config = dict(
    model='spectrogram diffusion model',
    dataset='short pieces for a synthesised band: melody, chords, bass and drums',
    train_examples=26041,
    cond_dim=192,
    weight_standardization=True,
    attention=True,
    precondition_frequency=32,
    lr_schedule='linear',
    final_lr_fraction=0.05,
)
Rows from block 11, named by matrix and row number. Each number is 128 + 24 x the weight over its row's rms, rounded and kept within 0 to 255. All counts start at 0. Numbers have three digits each. After the name is the row's rms in percent of the matrix's.
# emb: conditioning projection (model.decb.0.1.emb.weight, 192x192), inputs 0-63
emb.0 119:096103103128128149169121149127137172128114152128118122163140128146121119140187154102129141128172148128156128128128128141186128111181129116123167126128128130128128105127120128125128144109092110
emb.1 100:105132159173110121142128128142130144160137128142086128118091118151128155128093091102144033138153102128157121088130128126128128128160128144128159147128128081092121187116128163128119146120151073
emb.2 099:148122139173104136100128128146075162098173131139143161137145129128101147159176161128111103145133069100144133135117128128128094098144128128168165128128128134128128086151128128150147095104142128
emb.3 081:145128160102133111128171128128128126109179115167112128160128128091121128102119128139213119128128166128128099142157178132162160108145087154113089114128133128147128141133170150143113128157144128
emb.4 093:135138128111113119149128118128139158109128100177153140147124128144128110128139119128127134123104167128159099128176128111084128163074117128128128074124143128093128127167128114128108128150091128
emb.5 092:188120128099149151171135144156128128073128084128128118164128128128128124128128106143123187145195139128128122150120146114128079147128112110160145128137128107130128165132116128128128100128165101
emb.6 088:103128163128141128153106145185128128142136128112128128144128084128128128128130145070128128128128128141163102128128128128059128128132169128130108128128169151128169114144125128160102108125138154
emb.7 088:142142171128069092099093075128128117128128112128128128151135126128197128128128123128128077128150117128128128102107128128105128128128093106158128128084128128155136102128128128126128125135166112
emb.8 094:156109128188134094162128140152157128156170123128120152146128128126150147094151128102128033104128130136128128126107114128139139109158112127189121128084128134128128128171176151142128085107128128
emb.9 098:156128146128152146128077142133132124166101122128086116128157132125128062152140169156087045162086165132128147133103112122089130158128121092114138128119128172128115128144074130128132163133150104
emb.10 101:128128128072145148128125086142128128141091157128128139169115157128119170140095155090135124128167163115155128128130128137105175128108130128128128098074132128128128128128139128128128173123090128
emb.11 085:137136166158128089161156128125135128157113207128146116104070128128128128124093118118140032160143094145154105128128122134139128128128128146197128142130128148128128113156128128128128112128148128
emb.12 093:128118093116084128128086128096128169151165120128128149145130128114068096099128191122152117173140130143128076105172128132167128087128128155094129104128102125128143128156104150155128165129143147
emb.13 092:120122128133183118111128096128128128111178111070128108112128176126203157128154128128095071129160202108103109139149170168193138120122143066128128163128128128075128119108128142117133129081149157
emb.14 099:105145134101129122118079122117148126135128128128114128141108101128144100128091156115183128109107128101102128119128093190128197128128122138131126137134128128158111128128128097128165127128079128
emb.15 098:128128113134092136128088150116194128128083110128133133139154136136119120155133062128157162173129096103128112128111126128103140145128127123113145128092149145128126128169122113128136125139138120
emb.16 088:143128122140155103115128132128125103128139109128118136111105138126128150095072128141150122095173151128113084120152094128053120128108095172128128111128137143115128144128128151110128128128139079
emb.17 140:115128183128143088133119128097155128149119128128117146128128099137108119128128185128183099119133124128111128141131136130139113109128159114112148128160128128138118102108128105096143144093099128
emb.18 094:121128110156132067143128153109128141180138065108128119147105128123079121126119128139135036128191123145128128109142096128128131133161149156177128156116108115128128113138131137128097128158107128
emb.19 135:144128145128128128147152135164110135141119128128128128142128128126127149146148158135128000128117139128128122128109120142134132141122121128109150127109130164122103128148119128142128128153120150
emb.20 098:128118141122133128136157118176128128128128111040090128128112128123128146128128133128128037128109140165070098128143155128128147128102116128134148128178139114128119158179128169128161117096160128
emb.21 085:104085104128148099135128089161089087128116107103116139128138093128127204172142137144115108146101128128128171098073128182128172100129159153133186128128128094107122105128127128134130145154135095
emb.22 093:128068128128165157087091128129149173138116128128128153099109065157104106095128157120066128175120114128136128145095149140103128134139128167151133128069151144156153135114067128140136089097123128
emb.23 093:116188117145163135186104143104170153075128101112123128125128122128147128128163200139119001128100160136111061082128128128128107134128145107110166128128139128128077128098088128155143128167114156
emb.24 109:132112140090105128143099143168128157170152128104128151107159128155132128147139166105181095128128169129128125112119146164125165128093120128128125117084128112128162115128108129162128126152152124
emb.25 115:179128128128140128128128128113131179088159142107128128132135158128147166139116112124128122178128099149159128137114161128128102142128128096128128116128128157128161148100128128162143128068160098
emb.26 101:124128164170114128128122171128151124114139128123128128135149159128102190100128128144128044131119128096091128115128159119101128128115128170115138128068155170101128144119141130118100129132140101
emb.27 090:080082128088094112144163128121148127128128095128123144128128124128128185139128128111133128108128150161147128132132074129107121096104149128128176113152128108108115152128152131109128128128159128
emb.28 085:108074142128171095147128110106128153128125167128128128127147128098128128130114148128088083156105128128124144128107127147128136128128128120105128146119128128124153151163114159177137108173128128
emb.29 108:128117163090128156128111128150128136143107128107155152144172119081132128128128171128119105086173144094128145156153128145128156134128137107150136116136134164104128092128168134153133086084128119
emb.30 105:137094180147100095128155144174126128082098120157128123128152185088128170128103128114165127128145128128159151128082128144076128138100104128090114144071116128149130140133135120128115128153101083
emb.31 092:128154128171131128128136116137127128117124128128128161117194163128141153132127147138164117124116128128098179069101128124095168152102126128143135141128126129105147154149110144167128137128161105
emb.32 095:126129119167085177128129128148102121156179128128128155128158159127073128155126128128128187159135109089128183128132119123115101128128128170128177126128128217115128130158096128128118080044128101
emb.33 111:097117128165128128143128160132129128170128128160128128128095128128151159132161104108160101143100081101160128128128132137128128140128115141180124122052179128093136156128128121128128098126128128
emb.34 093:148107105128155090100087128167178151141128159095154128140111094128145130126128085128112166117072094103131165125128170154128128119128128117105128076109128087164128161139128114128128096141162079
emb.35 125:122124121118128126149138128128100121176128121128145128128090124119128109118128105135128119128128088128128162149128122131128169131129128093160116112165109123115121130152109143083128128166162105
emb.36 087:128128131095115187128128149094124128150121128158128162139155066128131128128128089108128128137128096134128128170121066126104128161191169128105128128090099128123171133149128128168128128128128128
emb.37 105:155128186144128150160145155094125161181150128121110133128131141120138150128128128135122071128128142131128127103148132128095121143151128135156165128107150134142109112128146124142170090096128122
emb.38 097:110080170159128128168155161102087158112077129112222128116121128102127118128144128091114203128102129164128140128155128128128132119128160079128163154103128118089135105123122128128164157136127122
emb.39 096:133131128157128111142136128094128099163128103140093141128128096122101128165135128111128162139170131104121140126143142128103079112081115114110160128128128126159128095132079079172133128177128128
emb.40 102:147172145084092128147127125128199160128116114128096081126128134114128100140098121120128115128104163130136114145122156115112111128128128124128115136169159093133128118128100104145179154137093128
emb.41 102:101104128128144094128135128128128135128081128104118121128128118078130128178095141074139224138159128151146097119128128115128141128128093128147128118092128092128174073128143105158128128184128202
emb.42 110:082145083128128128129128094112143128132107140128116141138103143092150157151067128128112198137072128179128128127128085075128102152124110172129124120128128144128154140144151128128120128168128124
emb.43 092:134103128104140146158123153128128147128128128091063119145099100128128149128111128129098252149110128083164070137128144103123128132135132146094128128150169153090128145132128128171120095093186131
emb.44 115:157123169110154147133174131128128128178090128147159099128146105097121128168110155167128000157107101106128128128146114104120128128144143128157155128111153128100128132128106125155128128147121158
emb.45 096:115120151128125133128098146116161128143128126197128099092132166144128107145168128118128102128110167128106128128128160083117075128109103146165128168156151118109145062118152151128112144128128131
emb.46 123:150134128144128128156128148134110146150105107119122128128177128128128132098132147154128000137113148117176128124148118133117128105128111117132128124128111128128105145128138148103155124172172128
emb.47 083:149101186095128175176097124112064128161156128128114150128094128128165128125128122114128104128093117171145089114128088109128128128128128133128129117140128128104129128137112099156117128075090115
emb.48 114:146123106128128160106139104128123128105145169142091122128128124146108131112110099112081220111167149151093128128128128106150081113142128128132094103128135169128128144128128122157074178193128149
emb.49 098:115135157100116153142094095134179128153128095094104128094172128152113094118114117160104096128128128140128128138073128110128123098123128195131150125131128131163110147128128082107166075121126183
emb.50 106:098099160128106128073159139127128128112139132140130118128178113088095137128164123113159135119139072128123128128137155113128127153122114128119162134094160128161125178156151128073122116098101097
emb.51 099:128088128095128128123129128128159164130128099164186149126128141127128128126145161136128135140128128135127190151140170118119142128145125126117094121159082157095134147153142128147138096122096107
emb.52 094:154116128140151140112128128108116128107190098123128104097128098128161103128128142133128082128101173128128128128108171135118125070108103128112099128128119104154153129078128145128141158099154130
emb.53 093:112151162194128135128109151128128146156128125128177128128053128161118128100134144128128068119117128167129151128128167128099160137128125118128177142136111128156144128128095157105118111167155128
emb.54 112:143128153157140128107173138127167128128173157128128141142128109100116134172151101113150006127129111128134139120128110128128078140149128104149128128128151128131125140114114139128128128094128115
emb.55 092:100128139128118125107131128146138128099128110102100083087175128146149128121171095141128128128179099168146133068149092191107102080151156172161128156104085156098128114108171128120122128136144134
emb.56 104:128120150144091119097119147128156129128111086154146128115158119127129095123106159160128066161128110156132128097108129128156102136127090128113158138105128146140107128101121128128128126109128133
emb.57 101:083128109128127128134187182128150152128166162108128128122146118087135119128122117070160125128088123090154112099128128128128129128153166128140145133128152177128105090104128103164127088128103145
emb.58 087:119128128128128128128128128100187128128140128128128128106173107150101095126128125128128150127134128128152142095118138128128115128125156111146128084128138128147155109118150140145083139128128098
emb.59 100:131128111137124126149113112128082128128128085106161103147129128128100124133095128144100021108128091128123145145128128080128139158169128137144157106128099123123090123106128162128133176116128127
emb.60 086:124110142098141171182112128123081140129128110147139128143095160128137128128128128128118000137149129128141142128101132128128153133168193128158190159149141128099147113178149154107128139146160128
emb.61 103:083115139128170121133148140149128128120089152188128101128117158128134107134128194127078172118156131153152136128136102156128149128140098144139145128075114128146118112116098128112098165151149155
emb.62 087:128127086128087128128110129146089150128128128129124071102123128140069116128143128148128044128143167128134128128128093128128125128113128132128133128152155128128132128128128121128130128103146139
emb.63 098:138128128140155090128119110128144113159128174113149128170089119128125135134121128128128160128119128128125155128117166156133149137091097128104096100125128107104159137104118095188116136174099128
emb.64 089:073128187135123134125184128149128128128086128172132089147145161128154146121134204141128104128152107128083084128128128128128128128155108141126132128118141128128160107079152098128175128127095174
emb.65 103:142079150128148128128155136155159145128139116115128155128128140120109128128166128137128034116121128122163128128139128128128168128128127099172197162128128145093106128147152162128100161104174128
emb.66 090:088128120087161098131114145134128110146111088128135128057159086160128076128065119128171141095128128128065128110166128131115136098097145099086150085128089134145099083127082128128128119090128088
emb.67 112:153165140099168163089160153096128090154128164127128160128128159152160128168101128088128185135066177141108128128102128128144128091128128118128127110101128164128139151128128103146155159197128108
emb.68 096:138141128132116146115128104145131128141144168157160128096128144144114140128041168138160092128128130112135147125132171128116128148124138150129149128128135119136162131162124107178133128128152128
emb.69 106:138130109157128128109163090139095128131195128142100141102157110195128128128128128169142128134134128157104174130115153128121128147106136128119124158138110151202130128128128146128132128084120183
emb.70 115:128129159139113148098111140151167131140114128169128141128106151128127174112157163128167128123124134114118049121128098080086128081159115143093128133127157124151141117128128128086128092109128172
emb.71 098:128128081128124140128128141135128128154101124126087110118098128091115137144143128101176063128161173128089184128099122134128128128104128128101092140143124067128137126128159128141175168120149128
emb.72 094:119128128128128117115128174137146128137176151157128084147128128126128099128136182128081049159128114080116168110152128121128136128137128137128094138133186128128150128128097145144128160157166169
emb.73 082:117128128150128135128073128128142128094128128128139128130133063141183127120158158145206127128109108128128147128128108096140166128128146128144106128128162128119163128128128136128199115126107105
emb.74 089:101094128150128087133089128111114128111177092177133147157134128128121128166145142128128066091128128156128132128181148114103128095172073117128178167128128120118128126128148164095132128055128169
emb.75 103:099104124116129138128128104128184128080131100128128093127130107128121115139128128071128101120136150099076128128200122128128081128094137165128138128128144091110128094128107124128128149135114124
emb.76 135:112128182135113089128128123116181107128102097147128133128159149128137127120127177098161126115139125136128128128119128128114094111155122128137129099099118105164128138131184124124162128133128091
emb.77 111:146086113146080136133103149157128138128075128115107151133113125092128130136094118082132000128097128131089108128122128145128119112128081192142128102099128128128128128160131128122128108162129128
emb.78 093:128115087088129141128117128128128128100108105128145135147135172128084104128128127123128128076128133087128158128128155179087128104134072128128127123128128128137124128110099110112130155150141091
emb.79 084:128128106128100140083098128128128121181128187152100120104121084101128128095165164096139083066175128128140128117104091121113092128128140128111124134100108156128179118134128128139128128128127128
emb.80 090:128138128146119114128128128143128128128128128155105128128128120128128128128128159123149134077152198128128124128129107188115122156128110128082127128134083091119115165094145128128128158186157122
emb.81 096:128077128128152153099095138128146117071077128142179095128128141158099103093128152156110112155100130149070184106126096154083111102128126112128112116128126128128157128123108097142115109100156090
emb.82 083:147134138124128087106136122103134128120128099133115123095128128127081075112128108128128194121163160095146128128096121090088128128121139102105109128112125151128135087128137128128138176104128132
emb.83 099:128137148160140099137112128128119128128128128079128083128158078119128121165188077119128103128145128128128137122091121117143128117174126117103176155104096128128048194128144128163068128108142127
emb.84 095:123208147095150144128128125089117131128164117107128147129135199128133128128158128121174184100128126150128135128110128098128128089128153068128128113138138105098099092128128128128128088128156188
emb.85 079:128128128085128128128115105149145167083113128128109127099128126128185128082165153163128120143167173124111163128122137128128098091128128100128109128128147169175139084152137128107118128148151165
emb.86 111:139128152128128144127134145128144133136120128173149137102175128135116092151111142137168065128110123138122101120111128128087089165128163128117163128154148152133128106114128153128162163124122063
emb.87 093:128178082111108194131128128089118128128128141158131128128106162165128147149160098149152045141168102128167138128128168128128128162128186154128121128128143148128150129149086170141196128065128103
emb.88 130:124124110102119131128128128157128111128137152118144110149128170118161144123170128128108008122104128161149145103128119145128126128128115128137140134128122098110115170128124123114117166128130116
emb.89 092:148144128128128128216101128157146169108161105124124128128128130128151129126131128128128000158093128128163128092130128113157133128156134148106156162096169128098152115128128128136128128100128187
emb.90 108:121128202139162111160176128128174133128113128149128128105128128126155128117128128118128171143091163128090085128115100119128128124142152159165128143139165169128095077128121110116161097128128149
emb.91 091:128106128174064136128128101118128110138128128152160097128119160105129094105068167128097133116128128128128128098162128145128132070128094118139165102118128121152141123134108128128128105128128128
emb.92 095:126155115120171158105156079142128128128135128110126138128104128163161175119154142128128128128103111125106116102117128128112191062128141089112149097169120162107133128148128149132141099111110139
emb.93 099:153128117128122125104127154128114128083131111128121150153113128128095128128128126150078058121071194096128106128167166128128128127128144146144128127128135126128179103128095181128142120146137157
emb.94 103:151128128164106128119099129072128128129103156153128107124128182118124128177128132128109126128128128128136096142122128185137105128140160124128095125166128186128141148171178127173165138131132051
emb.95 084:131128167106091134156150099130097128136128128104128090128072112129129128119148119086114164167128077128148122155128137154128147116107128069128128184128115128131152139128128162114123122105128111
emb.96 085:113106129102153134128128128133128097111128128128128170107174145128128128148125128150078128128157140137106187128096100128115138128089151128128118113125128128156119125128104128102216098096146128
emb.97 093:128128156105180112126131128093183116194128145113136094175181116128152128124126137142128128144107177116157160128125128109154128125103130102108107128166131136128148155126088086135133122112092185
emb.98 089:128066128124121128128128145128188101124095128099128099097086128103181133108128128128121086118128128140128128128128108157128126128143128132122187063128119128170128140145127138128128189128128154
emb.99 125:147128128088128128148107114109164128089128112128128151128152085128128128123177128104128192122157106153109112150128128132135103137128160109134164128121128124111106128128115128141126121128128096
emb.100 102:128132112113137106128110128153128128128133128135104128122095169118128128137114179138085020128107170123106105128158148128114128131096133128128100140150148102128169159146128128130128140078125132
emb.101 097:128128140128083128082128128082163128106128173147138111136101128138128158142103146059128132111128109128122128096151125146108112128138128100152110107125128145104128140146104128100135129103168142
emb.102 100:128128128130145156128094096111155145193151128158118099152114128130128106128128161135115131116128128159128145118086148128128128155101152128128135132128092128128138128103082128150100151128128128
emb.103 103:128187124140107128128128159132120133140098128128130128121142128128128144125158105189122170120155153155124128151128128124093134161128102145109139128128076144141135113156128122105106128128086117
emb.104 095:114124082142101149180164138119140128143100108128142128128184128128127073125138191174108128114131071181166143128117128183131128128105128151128168110071110153137098128128093152102097148171149121
emb.105 100:180104136107128107138104128125100128134180144128127128160136128142142128120144077107133053146120114128128128150128135071128128128113112136147128125118128128122105135124161143111147147086103110
emb.106 094:146103137128128127171101087128158095128128128167128130144129116140141128154164128128120089128128128128128115126128094088170089141142177101160184125133129128107119128146147128165128128128128128
emb.107 108:128140107116101140102146125142134091136149128128078135146203175149128126121189128164142136096099128128110164126143161114108128128107128128128140128132133082128102123122122106122128172128110102
emb.108 096:128128108128127128161155132128102084152107128128138155109135098145128160128128128128116045130128121069128142130128111130137140146143128130099140129128128120128111128128128128172135154128148128
emb.109 089:131113131124100156186069119104128130155128128128158162128112117132128128113148139128128142125128106128128117128128109158086102106128122121157128136118109101181145140109136128140105096113108123
emb.110 093:158128183169121173128128114128128131128128128128107128128104125128082128112082107157034079170128119111128116128128128128112128107126134115163134128129186143087113111113128136129124140095128128
emb.111 096:149159114128187173128128161128108147129103138128083128128163125128128137150128128129168043119140110128152128094087189183144127143128141128150153128155129125128102164168159128128123148165128111
emb.112 099:140115104128128159144192128128128128108135135128128153181092084161156128137128128104121098128098132112172146092148128180120099178122128112163108148128128091078128128166132146138128128128128128
emb.113 142:085114107097092140117128142121110128128113128108139133125101156113152064091128081136128167137129128128149151097113128128127162166128122157178128140095128090177118163138164144128119104110128128
emb.114 087:136151123183092121128137149168131174128169152128167124137116128132128128155128134128104052155146128128120135128153146101099155081147110128128128117071136104109148111167152154150181128136143080
emb.115 155:128128107113148128104128128133172128142133142141128153128128074156129121104128128113118255121142126125113156145128128128134126114152138128128110128080149093144155128128126128128101143126115063
emb.116 089:087128128128128151129073125128139128142151128165128128102137119115184119158128128128141092128090124158128166128128158128128128128128128128158126128092128124108128072127111113149128128128102128
emb.117 095:118128128166073101128179158128050128025152128116123116122128128164128092130095072167128128129142128146128128103120118103162128111128128128128163128128097128173161084128166103151107107159153096
emb.118 095:094174128128128126157110115128106104128127102142107128163116128134136143118145128119142111128109151128128100102128114128128111128119128103128097149138136128156157122128149141121161128062142191
emb.119 101:163128128098115140128147067128139136128128128128126158128139143128151109128128084128128000151128144114124138152154120128128128129137128114128128154086112128166145144162135162101117128131133060
emb.120 134:128090094114110128127128128128121105128132107121147140138128134128106128105146065157111255093154115141135120181128082079128128132141124128128128128128120153160088132128128138092128137124128085
emb.121 100:128097152151098128178159148128154128134131144128128118103128100113128132176122162128071156128129153128107144128156117108125124128125110160128111136138146114128111128134093161128121096161145115
emb.122 096:087128128128128152128137128077109167120128128133135148141165104122130128128128128128196128097128095128146128128111099128128174159143133112101147116100128128118105126153121143152128099128112141
emb.123 103:128133128160128107128155150102137128128124128125152139135128090128138156128158128112061171128120128115116082128128044144128126137146142145128161105069116128164143109127128128128128102097128125
emb.124 086:128128128183085124128128111123111128104162128128138128135123125128108128120158111160132187109111128113128118089128142130131128127149128172123087155087144128128145128165128141128128172103172097
emb.125 158:153138128122093168099096140097124158128123154127093179157128151164128128147141148128128233159128128111149128154124128122160106138147149128128128131152128128183128153142165138119136128067108107
emb.126 085:133128137135122128120121128146128128130096166148165128125128128128116134129128125121128209128081076100179154115128177128128128128088128128128140144098110116111061128103128128107126155103101112
emb.127 095:121120128128123128128110128093088128152128128105100146164090128128128094128128095081128145136160154086128131128128128080128083080161135112155173139125128108128156091143139147128127128128128074
emb.128 085:111128144100152128141128128130166140079083132128128128128128027104146128118128128128128157128167128165170047073097155106128110128159110142106106128166087119130173127083134134130124148169134117
emb.129 119:151103156128128128128128117126154131129128135128145141128125128128131153087128103111156000162131128142104121096120122128128126145135128128136126115135128149141108140151112144129130163128133126
emb.130 105:111173157128128128160114128128128119125117128138160117121056128128128128128127112128092104128128147114100118190104069110091113135148094107172169088134150138128128116135153128070146123142145155
emb.131 093:128062097128128118116110122128139121094099148128135128128128128174145164135106152128128128128108126128174128134128128128128118128128128164088128142109150128160164128128128153128212134141128147
emb.132 096:117131128153125128128133128149097135110128128175145144131118143128092145151166128128128063112143146109128136128140138135163165128169081132128138128088161128082128086146146171142150142139120179
emb.133 111:074128124128128122133128126119152153128139114143128116134128128072130114134137099158145255128108138128157128162149128087128114145128109128126136099130128135128131123128153131164072128146147128
emb.134 096:128128128109128164083078128142120099128128173130117094128071128128128128128126114104184218158118096128146096131128070159167090141104164131118128107128128149136121150128128099128135128152134115
emb.135 079:157128140128101128159176143128128131083117146125162119128128098094128105145128056155128136128151139136128108128104128128119130128128128128128053128128138128150128143138128148144063211128139128
emb.136 099:180096079128120126160128118182063145128128130083128146148128128165145128145179097160055017147150121115128115128111128128147127115128128122128140132083125126125105128113128107132109161128145128
emb.137 114:125104130181093128147128145147126139128119128156128128145143094087154171128104152169129128107132091123176149104134152168108153102140140128160172098084128136107109128128128120128115128201128113
emb.138 107:117122128128128134152148128161142170128105128113142185128128059103128077158128120128128019112128128108155094128130096172128183140128129128138162128120128111083128143144126128098138128122147141
emb.139 098:144128162128128128128119104169154128143114128147143122128128140128156142093154097128112000113159118144105128126100106120121128126128104128150129128168094094162128148106101128128128155133128154
emb.140 100:141102098120114121106098128161157100128128128111128107128125150083120128128105118088145241151128110128112128128079093128100128139128126140119123143079128120123123106099102127124128113125113128
emb.141 098:106134128122140153153091128107102145120158128146110148128106093163128179170084109128125128098128128124125131120141125100094099128118105162163105111128141124130128105137132128106128126128128128
emb.142 083:117181137158159114149105128113153128127134157128163147128141197130128093160128128128128103081149137145141153128112128146142113131128175128111162160179167128142092108128128128128070127128147140
emb.143 090:098154109159168128128128164104155130095171128141142091154123127128140128144128128138128243119128128134085128162114172089128109136118102168154114128128128109144128136098113119154144128159128134
emb.144 090:115131136152098130128127138104128128155104128110136128128128153128119128128128168087135019104127124139128128112083128122108168128128114128122129119132125094155096087143128106128148075055150097
emb.145 102:128128087144128128128132149126067127095164141128134153128092126113121137089128117128128080149111102128126155099134066165152120111168128107117152128128060115096128128163128104119091159157128104
emb.146 105:100095128141135076149145128095105146184105131080128136165111123128133122119114095094128000128159084099143124108154128137127159097119124128128142166128117142128080138128128122128082127128165144
emb.147 093:099144072120128154125195116128128138117069136135136066128070068163128101104128101135128159100140082124170206128128099146128128108128095152128153166121131139130112161159136121141083128134160128
emb.148 105:128104141132099121152113151128128127128083134162084095109126132093128128128128099128128121133131152134082128137154129128103104105166120128128144126121121155082093113145135128103097128176128116
emb.149 097:104106128128142116090115128127103128111104169140128128142128128128129156128128108102144031123100134128119158128117128105167187167146128095115128167096128128124128092128113151138098128086145154
emb.150 113:128130124120154114128109128128128106128120147176101120128096128118127161119128136128116255088128128128132125113128138128155146128112118133102104104108150104124143183128138087159137128109128147
emb.151 100:128110130136112128127114122143120109128128128128099083099128130131128128122085085119138112158128169175128175128128094143139197137106137128159128128188133128128128128131128128128128157157128165
emb.152 094:112109117116125162128128128103128128114161128113130128144097128128128119090156077128111066167152128128177104136128128185128127128112148095128100186146111141116165128132139147128108137128129068
emb.153 086:137093153157128165128204129183128096132146128105128094142112128128099140094099144143128069161128093100143128152128080116119076078150128128128128106128128128136128120128104159110158201128099068
emb.154 091:113107128154156128128102097123073176128128151152149124128128128125128154117131135132097166131109173150176128128119135128128128128159150142185169137158128146127125142125124128121094137101128170
emb.155 089:128169181128145119134130128076128128128128163128128150108128178083138098128128139135096096099157117128128102128119117159128124134128113125129094111193154128164168074098144128145134111180122083
emb.156 092:158119128144104091128120137134149093152128120140085097128165055161113128126125164128145196169114132170128151128161128130132117133138061128128128109128145102160146128107090112120128128149082128
emb.157 083:128155141175132090133160119072145104154163128086128121128128096107181128128117126136166100128128162085128128128100079128106070128104128128103150184178128158101128128160128189086168128121128140
emb.158 100:128128128166184128181128137101174193128128119104124115145158115128145137139158128123109136126094136115128082163171150119128128109133118128139128139143136134128110128111140128132131132105094128
emb.159 097:167128129124099164112128128128134128052071133127125091128122098128127084101146128119128151119171128173118092136128092128128176132154128138116135128070134144117152125128163146128121076128149066
emb.160 111:122151133100128157162128128097048079087102146136128134128110088137136140128115045114141021099187128128128161147130110144128128154133111090177092174125158130128126150156125128128128124094162128
emb.161 089:134173115117128127093128092128118128128139155101128131128096133152121128168128148128128162141128138128094085139128128110091082128128128151150128128128128113128194154115085128118183107161106131
emb.162 093:094128128128118170179117128104110128111128128128102104128128128128128123136158098104093128108148185128108147128124135087163128096121127113128128114149107107147139112129110164080134143128131093
emb.163 103:128128128128084081144096128095143111136099152089081167161171128117128078128128152130095088114128128121128138128128115167098142140146093094119196087150149128132122132128128128128105101128137128
emb.164 101:113128128086128144126128162093146128155111128119087128128162138146166120191199083096156054128112128129111062128121128128124119128116128104088085167121143088149129100117128116128152108128128113
emb.165 121:128128128133144151128128124099153135128165153128130121128108118232124163120141152170128128128128128139114125156128114046165140128128164139113117099197128128134128128105128128115136128128099097
emb.166 108:162125101115142141136128142063088128115128109128093110168132128144128077135128100128070002128128139128088176085123128120171128128129122114147128143128120128072128144128128128152128157159132128
emb.167 094:128128174128117128103120141166095102109187107128115128128124098128157112126194128149100069158093128115128128147136172131128150107128128110149092123108142128103111128128142124090079113157087172
emb.168 089:107113068128128117120084129119140099087142112089141127106128081102067172089144128129128090147139128128128123128124128132147100104128133093149172128128128128128100117112124156128089073084164068
emb.169 083:102148135128097128163172168152102163131128160128131137146128116142135115159128059173098140164112128118078128128100128121177127150158092153156119151138152128155144174157128128128129154186152102
emb.170 097:148128167149105122149128128142139112150104128128150128128128073128137135128128108136128000128128155128106128128131140128128128128102128142128099139160129129093155128134128128149156146130184128
emb.171 096:128126113118120125103128102128155128092127120127128075128100149120155122128140118189103066128128128143128065135128128158128128154114128128128135146097128128124128136159139157145095092112115074
emb.172 100:102113108169161137150185128128085170128131099126095103128117109145128128117128125114177111128131128128098139088147128117128129158114153118162116128146117163164127097100152161120121128128128128
emb.173 091:128128169128176121165128128128141137109179128144128128110134128128117159128128157119156100131169096125128079128176102128110136128128128119148123128112160176128127076117138128128129152072137128
emb.174 104:135128107128135128128128128128128121167128142168120151162137118155111115154128169107178097123128156116158137114128128156166128128120153106163117114156118063104128128152146136120123157128141111
emb.175 079:135113110116092128128139063130177120062170136160080154116078098128138158122081125101139128160128108128164128128128090114128128128139128149128137150165115128120112152164145128150131128063128128
emb.176 088:128128137128128128165083128128083147111103149085123128132035128152139128128121127120103125108128128089125128163141110120135131161128204137145128128128140133162138147132109130138068076128110129
emb.177 094:128150158128126133157128097151128125157147128128119128110148105128128150168102128128182074161103115128080120128128120092143105128122126153128115136158114145111143091090093124128139140110130074
emb.178 095:162128112095128097153128117104121146075128128128107128170128128128086100154122186157128000094128128122093128160113134128151109159097128133128128128104152180119152149128128128158128124128135128
emb.179 078:128128128112122128169169139091072105128180128128128128128126128128141128128128128098161044129111148147152136163106087182093128128150096140128128128111148128128152128128145128128142131128137145
emb.180 089:182128109103084128141136128128131128157122128128121128128128128182176128124133128128128028128128128127129094101115150078128094085128128121173092153087165167144122128128143102164128128179137128
emb.181 096:143153128120159128148194128128075173128145128087107128114108099150127128147118113069128091113143103097128158149128128183128145128128114132138077145138128157128124128143165127128193099146149128
emb.182 091:128110135194128126120128128175126162123128109115129128158083091128161128128106128124093197128128111113135158146128139128128167093153164183155150128127128128118168078128117128128112165128128164
emb.183 094:115128128130140101165105148129094128128109123110146128126125128128114131128128176128141101111064161160128128128103116114113154128101106180158128128132128119127198128128109133128137139155105165
emb.184 150:114137137103156128130132102099150142124104124128121116138128128105128131094128128104129255128152138128095128150131128113123128128141128122137124142133127128168126108128138128130144095137148135
emb.185 081:091100128155159136099128128128140133128178128095128099129170092128128115128113133128070128145140108114128128180107121102147128128155140128092150187134139115175166165128112128128082130187178083
emb.186 117:162102128128103135128128129095128130128128128164143120154115093154119142153128145119128186113128128128128128118128131171128128128132128131153127125128109111069114156146134170128128152124147127
emb.187 100:128150153128124128130128108128098101061177130128121172128128054162128136153111105123049092119128128122128098128130100128144147131138147141111139128128159128103165152118121128158092134164128162
emb.188 092:125123128117097145142147119128156087115132142126128130169179138112151128153141082128133133128128126128107149139101129099128128121163132103135105104149148106128133141083103128167088163156108135
emb.189 111:117077099086132128128128120133149133210168168098143136110160128113135092128128110128124210089128097090128149102128088128139128124085166101143118091113137124123115155081133085101128145137129094
emb.190 095:127113157128128106141109118139091112142110128128150134096112106145142134098101154177153022128143147129118148088180128059121131131140093128134139112116128099128118128100128128096147080109120148
emb.191 090:128131071128128151128128128128094099124129162095103122172188128128162128128128079107116021128153128128110120103128099125097097139128113128128116139109119128141128118149121131137074128129142060